config.toml
encoder_arch = "swin"
model = "audio captioner"
dataset = "songs of 200 made-up bird species, synthesised, often over outdoor noise"
train_examples = 39062
noise_aug = 0.01
n_mels = 64
hop_length = 320
input = "log_mel"
spec_augment = true
win_length = 400
tokenizer = "word"
vocab_size = 50
encoder_norm = "layernorm"
encoder_norm_position = "pre"
encoder_activation = "silu"
encoder_mlp_ratio = 4
encoder_head_dim = 32
encoder_fused_qkv = true
encoder_bias = "none"
encoder_qk_norm = false
encoder_parallel_block = false
encoder_inner_norm = false
encoder_kv_group_size = 2
encoder_patch_size = [4, 4]
encoder_conv_stem = false
encoder_depths = [3, 3, 3]
encoder_widths = [96, 192, 384]
fusion = "cross_attention"
label_smoothing = 0.05
decoder_width = 128
decoder_layers = 6
decoder_norm = "layernorm"
decoder_norm_position = "pre"
decoder_activation = "silu"
decoder_mlp_ratio = 4
decoder_head_dim = 48
decoder_fused_qkv = true
decoder_bias = "all"
decoder_qk_norm = false
decoder_parallel_block = false
decoder_dropout = 0.05
decoder_inner_norm = false
decoder_drop_path = 0.05
decoder_positions = "learned"
decoder_cross_attention_every = 2
decoder_tie_embeddings = false
init = "orthogonal"
residual_init = "none"
optimizer = "adamw"
learning_rate = 0.0006
beta1 = 0.9
beta2 = 0.98
eps = 1e-08
max_grad_norm = 1.0
max_steps = 5700
batch_size = 64
epochs = 9.3
lr_schedule = "cosine"
final_lr_fraction = 0
warmup_steps = 110
weight_decay = 0.4
Rows from block 3 of the text decoder, named by matrix and row number. Rows with one number belong to one neuron. Each number is 128 + 32 x the weight over its row's rms, rounded and kept within 0 to 255. All counts start at 0. After the name is the row's rms in percent of the matrix's.
# fc1: MLP up (decoder.blocks.3.mlp.fc1.weight, 512x128), inputs 0-127
# fc2: MLP down (decoder.blocks.3.mlp.fc2.weight, 128x512, transposed), outputs 0-127
fc1.191 103 [149 119 164 198 119 137 155 128 154 120  90 152 154 128 110 117 137  83  81 111  91 147 211  53 146  99 119 138 129 136 109 133 110 158 137 134 116  88  95 190 157 119 166 132 137 177 145  83 114 199 136  55 172 108 106 176 140 116 107 136 124 107 159 113 144 202 133 161 103 130 165 109 124 195 147 160 102  96 110 123 111 153 185 115 105 129 132 121 106 136 158 167 181 193  70 144 164 163  85 162 153 121  87 165 146  80 127 171 135 152  62 156 138 119 111 169 113  95 152 177 138  89 124 146 140  89 141 130]
fc2.191 106 [172 150 103  97 151 106  87 143 129 134 101 151  88  50 178  91 134 118 123 143 155 110 104 182 131 129 127  92 119 147 145 145 136 158  73 127 151  69 123 126  99 136 104  83 117 162  78 134 100 166 106 112 135 111 155 155 121  85 110 106 152 137  88 181 127  89  97 189 158 186 102 171 178 122 100 143 152 160 129 100 211 118 175  98 170 135 129 144 110 144 101 141  96  91 145 102  90 121 133 175 109  95 146  82 125 104 200 108 124 137 147 133 155 112 141 136 135  22 163 126  94 155 168 116  98  93 203 157]
fc1.192 093 [104 128  96 139 145 109 102  38 119 124 172 110 134  78 145 175  99  80 173  89 138 142 169 128 112 132 144  74  90 115 114 141  85 147 164 116 187 133 138 154  72  86 159  71 139 129  83 102 139 113 131 144  99 118 134 137 146 146 184 114 185 135 163 175 134 200 165 105  91  80 103 124 163 147 163 169 149 137  97 122 119 140 164 144 118  98 113  93 118 114 100 173  96 126  86 109 122 113  66 109 174 147 161 118 112  81  89  80 100 163  82 196 107 140 142 162 112 140 154  85  89 134  95 111 200 139 172 133]
fc2.192 095 [211 118  87 168 115 116  45 153 159  87  85 130 107 146  78 163  83 149 148 158 144  90 142 126 114 108 105  63 144 111 130 141  83 133  92  83 130 156 163 121 174 159 139 120 154 105 166 105 151 130  74 145 114 158 110 145 145 136 135 134 135 113 103 139 214 133  66 147 167 149 170 147 119 135  79 164  66 171 104  74 117 142 165 112 122 125 146 127 101  71 135 121 153 139 113 150 159 182 154 126 131 144 103 181 112 183 128 149 143 121 116 128 108 160 126 132 105  75 134 236 135 107  89 101 156  79 143 130]
fc1.193 138 [ 77 175 120 140 118 101 113 141 115 104  98 168 225 134 148 174 119 140 161 153 163 141 172 112 137 156 153 100  93 129 118  87 103  93  80 156  87 110 131  74 145 128 204  77 178 100 117 128  93  84  93 129 123 111  76 122 125 146  85 133 146  76 141 114 128  93  76  85 158 162 122 115 132 133 142 177 115 147 136  27 140 142 109 101 145 112  56 174 160 126 140 118 162 161 134 117 134 148 139 159 142 116 139 134 116 103 156  83  96 159 156 206 111 158 190  92  86 117 105 115 151 144 123  62 143 130 114 106]
fc2.193 122 [113 191 144 109 144 180 101  80  39 135 108 114 188 131 123  95 110 125 140 102 110  84 175 107  77 141 139 109 148 145 141  93 117 196 124 116 139 104  74 124 167  93  96 109 185 126 146 166  79 169 111 113 143  79 171 117 107 169 153 168 129 115 143 101 130 109 141 131 112 156 154 103 117 133 118 123  63 189 116  56 174  71  96 125 188  65 119 115 131 129 162 149 159  98 120 145 129  99 103 126 171 153 105 176 139 153 162  90 112 126  77 150 172 189 117 119  94 157 168 179 125  95 119 119 104 104 143 110]
fc1.194 088 [190 209 100  95 166 138  98 166 100 130 189 139 105 174  87 141 111 142  93 142 127 104 139 140 137 126  56 119 133 171 139 164 139 138 124 162 168 111 137  98 126 127 119 192  82 113 165 169 165 146  83 132 158 148 119  93 147 151 124 142 100 118  63 117 155 187 176  51 135 128 113 145 118 135 123  84 108  72 104  70 123 124 156 117 109 105  85 134 148  93 186 134 105 151 131 124 142 102 119  80 173 183 173 176 116 130 137 163 201 132 149 126 127 186 167 103  90 108 141 119 127 158 118 154  60  93 149 110]
fc2.194 093 [ 75 101 158  71 117  87 189 132 106 104 150 111 121 139  91 114 117 117 122 108 206 130 106 138 105 144 154 120 119  87 138 113 152 120 123 132 140 128 123 115  98 161 111 199  73 127 141 142  97 102  89  83 125 109 153  94 138 168 152 108 108  90  99 155 168 164 109 163 108 117 150 126 102 148 156 101 157 198 115 161  97 130  70 134 137  82 103 157 146 189 144 189 103 138 127 112 154 175  81 147 107 143 128 120 158  48 159  52  53 156 139  95 125  93  88 160  96 130 196 193 165 147 108 159 122 145 158 109]
fc1.195 073 [129 154 135 164  66 158 118 156 161  65  85 182 126 114 100 143 123  84 205 169 131 131 149 161 149 125  64  94 135 128  85 140 142 132  91 124  47 196 172 114 102 127 168 122 151 162 115 148 129 132 151 111 120 154 136 166 183 134 166 118 105 121 130 146 159 174 191 101  78 170 129 145  96 111  84 102 123  81 145  61 136 119 148 126 115 171 163 132 140 157 103 134 153  87 112 198 153 109 140  89 140 187 183 135 106 151 139 164  93 128 165 125  95 111 112  77 111 126 188  85 173 126 152 113 123 138 132  82]
fc2.195 082 [152 185  77 171  84 121 134  62 157 128 169 114 124  65 203 166  89 102  96 108 140 151 128 154 194 158 136 156 166 105 147 124 131 143 140 186 118 101 120 121 117 181 106 143 143 109 102 143 142 100 132 162 149  97 139  65 105 109 180 160 130 141 156 122 157 134 107 165 131  44 147 126 150 107 121 150 112 154  87 117 145 135 155 139  97  78  76 144 119 117 157 125 111 146 159 151  67 160  80 142 114 143 165 110 111  49 151 130 215 104 124 147 104 154 132 105 155 146 157 190 139 152  89 118 115 105  55 117]
fc1.196 091 [ 65 105  44 148 164 154 120 150 135 141  73 176 157 167 107 143 166  81 179 119 155  98 115 130 158 124  82 130 126 123 128  68  48 122 194 121 198 139 174 127 119 145 122  85 156 150 122 144 142 119 113 136 144  96  84 143  69 153  93 148 174 144 151 144 131 172 150 155 111 131  94 123 155 108 151  96 112 137 120 198 171 166 165 117 136 122  81 131 187 180 110 143 132 142 143 137 118 148  97 146 131 103 146 155 106 156  68 149 160 186 112 161 148 143 155  98 162 102 110 151 104 196  95 177 165 114 132 172]
fc2.196 084 [127 148 181 173 105 124  87  96 126 116 146  76 137 157 157 173 109 151 137 125 127 169 157 151 171 144  77 151 135 139 124 103 149 147 191 140 105  77 143 182 119 151 112 155 104 187 119  67 115 103 128 138 129 115 160  74 137  60 131 179  93  94  87  95 183 145  47 124 100 109 145 125 140 132 135 103 185 183 153  85 103 119 129 127 104 164 132 152 137 137 118  89 119  72 147 137 170 109 107 123 115 104  44  83 178 160 157 142 103 100 116 120 179 170 192 122 162 152 111 126 181 176 138 143  84 104 121  93]
fc1.197 123 [157 173  87 164 155  71  94 134  95 102 144 123 102  83  47 133 120 139  81 142 138  69 104  87 134 168 125 136 120 101  96 109 157 120 166 156 153 155 163 139 126  96 151 135 109 118 126  99 146  62 169 112 185  93 172  93 173 166 165 111 148 136 120 117 189 159 189  71 149  68 125 154 137 165 169  82 130 160  86 132 126 134 129 117  59 194 144 160 125 140 106 136 111 109 112  95 122 125 186 128 163 148  94  89  88 118  73 183 173 144 140 116 164 124 128 141  94 136 149 155 103 194  91 137 108 129 143  92]
fc2.197 108 [122 142 137  55 161 134 170 134  89  99 107 183 126 127 151 103 146 156  99  98 113 168 127 131 104  73 142 158 134 123 142 104 134 114  81  68 174 140 102 130 148 160 112 114 149 170 120 100 115 177  79 147  94 144 161 134 148 106 168 146 121 149 124 103  83  91  48 149 185 173  80  99 150 149 107 155 112 173 100 140  99 153 129 165 129 129 192  92 123 142 140 129 138  89 135 137  53 125 161 132 134  91 155 115 156 176 121 138 107 162 126 107 118 178 111 168 160 189 130  74 147  37 153 106 126 210 150  87]
fc1.198 095 [110 113 135 109 151 130  95 118 113  89 111 117 131 153 125 106 156 102 163  78 137 152 118  96 166 114 113 125 109 144 157  94 122  68 137  79 106 148 153 134 143  93 205  78 173 114 112 170 124 158 109 170 158  60 132  62 174 138  87 158  43  72 155 134 103 152 134 101 128  85 141 129 152  36 129 156 105 144 139 127 113 162 154 166 161  61 131 153 116 132 119 103  64  64 141 131 127 138 116 144 111 103  92 203 152 102 146 169 119 126 176 206 124 161 121 132 126 113  99 154  92 123 119 120  89 149 180 147]
fc2.198 097 [101 143  98  97 166  97 102 129 123 131 185 115 138 118 139 138 123  83  98 131 133 103 139 103 104 128 150 110 114 126  65 139 108 145 152 108 112 116 150  72 128 136 147  85 108 122  51 135 127 130 165 158 136 138 123 140 158 134 142 165 205  51 201  46 104 118 143  81 119 183 101  64 122 153 109 146 133 128 151 126 117 108  95 177 109 160 104 112 126 119 126  99 129 167 129 121 172  68  58 128 168 179 172 174 188 157 104 142 130 135 164  39 118 101  92 134 159  80 125  94 121 166 166 123 154 167  91 122]
fc1.199 100 [125 158 126 116  82 126 109 154 131  86 131 124 129 130 151 182 134 120 151 136  92 148  34  57 134 107 117 132 131 111 145 129 116 190 115 121 125 121 183 196 113 148 149  77  88 166 124 136 127 118 140 112 114 163 125  81 115 156 124  97 206 108 199 154 131  70 102  69  73  94 139  76 145 190 150  89  69 118 103 148 102 114 160  89 123 156  83 131  79 142  41 131  70 106 157 107 121 111 158 138 114 127 181 179 139 119 110 157 112 167 150 109 154 163 103 132 109 169 131 138 148 117  96 176 126 140 150 135]
fc2.199 099 [ 67 165 134 145 146 127  94 130 108 183 100 127 114 115  24 165 145 158 138 161 100 142 161  64 166 100 124 136 133 134 163  74 154 145 106 109 127 120 161 186 104  98 153  98 160 153 148 126 130 144 152 133 210 184 118 106  96 192 107  60 103  53  90 113 135 131 103 140 107  71 136 163  88 117 141 125 154 122 123 149 137 160 102 145 103  93 148 130 187 123 101  78 132 104 167 174 122 128 109 150 162 126 156 108  90 155 139 126 163 127  91 134 152 109  99 177 133  97  95 171  81  98  65 142 112  83 156 102]
fc1.200 101 [108 114 171  73 138 130 145 116  65 100 117  80 173  92 154 115 115 164 149 137 115  88  90 156 116 108 110 134  90 128 138 121 114 142 165 148 148 122 108 108 117 102 120  93  80 100 119  94 115  89 127 136 164 210 119 111 135 149 143  87 107 197 121  78 134  97 130 158 124 100 116 153 118 106 114 133  94 188 149 127 142 116 246 202 142  71 117 159 126 154  97 154 109 150 165 126 102  78  98 155 128  68 113 142  89 109  83 139 167 149  98 124 127  93 145 157  59 141 127 158 143 107 183 159 133 127 172 207]
fc2.200 105 [169  83  66 189 123 123 122  42 140  94 111 100 146 123 176 100 134  99 180 121 124 141 125  81 158 121 140 143 125 148 114 163 101 161 120 163 158 113 171 144 125 134 189 122 107 154 172 179 150 189  69 166  80  99  55 152 170  92 112 187 130 144 114  87 121 100 110  97  92 171 129 115 108 133  97 125 150 162 191 112  72 111 159 143 164 109 141 125  89 107 150 118 140 127 160 165  61  80 152  45 170  98 116  79 126 113 152 120 128 139 104 119 134 167 126 110 129 160  59 132 143 126 129 138 128 127 101 132]
fc1.201 133 [ 95 205 174 138 144 103 107  96 104 126 136 140 129  65 131  86 184 154 159  82 128 137 127 120  92 133 173  79 102 179 117 180 115 107 181 114 150 128 156 116 111 104 163 102 141 180 118 140 149 138 115  89 134 114 110 163 156 142  84 132  91  82 157 141 137 100 151  92 117 168  96 145 215  38  81 131  84  78 173  97 156  93 141 126 152 140  74 126 154 177 147 114 130 128  77 115 139 117 155 164 153 105 117 153 153 111 137 143 111  82 110 183 179 166  88  80  69 124 111 149 137 125 134  91  95 164 119 166]
fc2.201 111 [ 31 114 103  63 128 112 160 119 106 124 134 151 169 126 118 160 167 138  97 100 104 135 127 104 146 104 102 133 137 101 181  44 180 118 133 146 148 114 111 124 198  82 143 116 166 128 141 212 176 117 158  90 137 184 134 112 130 201 112  99 179 120 137 128 134 127 178  84 128  97 104 120 120  60 144 111  93 101 150 122 132 107 125 140 125 196 108 102 112 123 143  93  78  79 123 142 180  87 143  65 153 110 103 175 136 100 168 150 158 101 141 163  94 168 101 138 126 195 111 134  95 156 128 109 120 117 109 145]